python train.py --dataset="drawn branching plants" --translate=0.12 --encoder_activation="relu6" --encoder_depths=[6, 12, 6] --encoder_growth_rate=16 --beta1=0.95 --max_precond_dim=1024
Rows from block 14 of the image encoder of a small contrastive image-text model, named by matrix and row number. Rows with one number belong to one channel. Each number is 128 + 32 x the weight over its row's rms, rounded and kept within 0 to 255. All counts start at 0. Numbers have three digits each.
After each channel's rows are labels from the 100 images, of 14976, where the channel reaches its highest value: "responds to" is what is common among them. Only what is clearly more common there than usual is listed. The data: drawn branching plants. In brackets: how many of the 100.
# conv1: bottleneck pointwise conv (encoder.blocks.15.conv1.weight, 64x224x1x1), inputs 0-111
# conv2: growth 3x3 conv (encoder.blocks.15.conv2.weight, 16x64x3x3, transposed), outputs 0-15, a 3x3 kernel for each

conv1.25:121122148121106167123152098104149183175100088108166157138091172079104151146130096142038113196154121136105076130137093172159102134115125167125161206111073109114114067133140140134178172124155129142151144156112119128131171122103146137117164098184130142141153118124125164140116109184204135084126144165136177083115129104151130146118119100153
conv2.25:086125172110106168101152106088134070118150123098156154092129105092109070115083170137099121119104168133087106151135064106132103104136089069102113104117130098087095151126134124172157108161152154166183091098160100078087144118111140103160085122147143126114170068048143110138133150170115057156133138154160111129181122096106107119080169148085175128081088092090115096069077091107158107132121051078154132170188152169144130146067133124106123
responds to: red berries (76)

conv1.48:086135186150133114082113129109090125135155114107153150066155126086125147126116080135101116163174116132136223091122105105122121103108128212157110122113154125098142148129104174119152120160168159082139173155112112055132110174158114116111103142129108146106147105116132108169152136118134127179109079113151102121096141159153139126152190134175
conv2.48:093153140071138154151154131117121140077085107149125081189160153118112108161124122162149091120083042075072128206123095093123174127136124101124101105132103164140061153099137123104137138079101091098105150149168082090160124139130105171105141117159121109077132102075135174115200132097063135097167170106115147158147106151101117111150186150175169146114122117144113108063027071126140100080122128129195125120149154133167158126147116125129147
responds to: red berries (98)

conv1.15:116141154131136121110148102131127187200089131165176126117164196113175111112169131110136110134150091120107105081143146106133156110175133116131107138105138105132121100130135149151146143095124121083108117138153143174082150127118137149139139096157156155121141144144142150153144127101153134136134109128212147169043128143158112117057164127149
conv2.15:097080134118090163148152163084117093119152113168136137139116104104132154169046114143045062112140160159173152095115085113131105179107099110094118124128125207176186147113130124174100163198092162179159104117055137115120121151103091109073201129137099120121117103114068055074128131140115121157162155110161092162114104158144083172120130123161141175113148150106124124127124131141160110093123061143111089118135116183131149144093112101150189
responds to: red berries (66); narrow (47)

conv1.7:096145155081084097152152163075123142144070097107172140078110150149129131107108109116105110149143107165143151109149127128107164113130145187157047105157109123144223119121085222144118142145129163117109104120208134139167163126128121127097149141120114159100127170118117096197172085098162111116079112171092134092138149151148073111116178111145
conv2.7:126125147077158143155138064107100148089088129127117132130121059127139140130147104156180076149114063103085105141203140151136187119138136132153076107111098138118101087122156135159152090090109126105081131158186132146140106109083173120119168118090080156158133154190127111141178111180128037111123132123047135129129171131111158133127179165104128137106117105145048109092067058086112106101131080174126126152130157056112128155122133156163095
responds to: red berries (78)

conv1.49:091064214112079142126092159093073125127102142124120099144133086106122070091107131161119172076086103138115107160196155113175142135142118089172160133125104124104143079182177129162169141132132143152172107125121043150055168123134097070108113092139154142148143134134134134182114119159097120132124125143192111146142145035125136207138089181126
conv2.49:100150188158101093108105136071099142082122116124168114153161136155137057110137203177094169152087128118151195136092147175115122143078117147174131134115091163146157103171159123131147173104116077116144093114156171093138121104193074127091129133144113066120153109176099114112095117102157143134101148115131129197118149148110094120147159098160129149139184099189176122065145119110168121049066127161180180123116133140078108144060128113102119
responds to: spreading (59)

conv1.63:091131159158118206122084119127154086193154122127154130140108114134078078121137134134072050165136123123159159194192151107125104104150149176153137133201085124168151076157089147066133155124117138162138124145148094154166142135133146130093083123126152135127119079127184135069099147149147112112150164106151163125106092111096125095092081131083
conv2.63:081101170110130156141149121187136155157092122146143124117134143131089125193152142124107126113073125146131113116201142094132049196188090146122138134146111095121075106126205141142153138149160128137130099095154131140132090105135105141136112110097101102127152065067117112082156158116101093090137128155170173088255122099185120109080133161116188129174139112154123145094183157112100125133113116065131146138152137124191153125137099152118056
responds to: red berries (99); narrow (58)

conv1.36:159127125089119099075121183137130124115117134095141076121130106166112130130077140151140095100202085113119185137100136115100165100166131123137130148102107101115087130057112146132145129153094098157158134070140093092111156133135136094134114151119128116169114181184115153095121151155101135127119162122131152159106112070089196111092189110070
conv2.36:172103140160113113063096089088091135162125157189151098103182112144168128130152161153118078182140141107117160107101131131144121142128107162113137130111102136111140152116033095121166125163150114137157117070133120129152122094076121117108162142102159134169121106174070066105119073153123134123182201140106173117151153119110143115126147085162143101187128090179191110159147121131139131198166155072147147121035094100068130114164182149125182
responds to: two-way forks (77); green leaves (58)

conv1.16:121138140102158096153116207144118113112089165078137140133135106152151150095111137145078109135151110123170150159092133110190167140078098112141109135160117132129137143165089151168126130104146115139118117104133156084106161176152122104128123148112144136129108101091150079125144094108076127097149103094070202180118095081140113140120109124200
conv2.16:111130165076166140089195125127109136120126119099142139096137137135137102045108153133143140124138113121085088086126180113142115142171134064127099079133072096109108064080088122151137123123143191170138132069048169137081117108080165161087079138140157131106094104076121166165166130116119114119127129143125091090129109125199120107118163121182118154145119090148148128053132095018093069157109088118112159095134139179119122110098115109134090
responds to: red berries (62)

conv1.27:161130141118165152086149130120096163211102115129143147127104161085090142106144159186090116154155146100110125152134127135138136082132190122134105119128151108112179120139143159156129163100184130132110114120125128141171123144136142114084133126152148160115155163139108143186106102124080111108147139092135159139136149074191096181145177186121
conv2.27:141169087074159229107129061143144130115134142160125042113150092097146152079127156095150105148162155118058118099166083099129081124169119131109062078133148141089129094072135108110167132151115109149178125138159142105152155133128124138106136191096109151105117117040157113157115181134131129143151139162176169071164114074106116094125179110149149175129111116188128117061115094084133144108104104085140093112154187152107170134143104115127113
responds to: red berries (61); narrow (43)

conv1.12:104172133138135115152119190108109122108128126075104093089098125118113123089138109128102130112143126096108141131129164151112167138209090084131115125053117120164111107176147170163134214094126131119122137107164181172130094174145161126142167127117148101119123121160112104140116129140103130097054097124149150120118123144076114098170134086077
conv2.12:032152098096162150104151047187146212130097138131129119122139106192199120084085110096135130131155112139154145100121110132119144117134132158192159099127152110135122164176126089131144140127107107153131104164204172123124095120231135110137148128153076145071209113084142132093158188174091132177110166101132127129129157126096123173149161103144148126144152116159136175114085096101121104105122210136109103091112155103105119143108102126129130
responds to: spreading (96)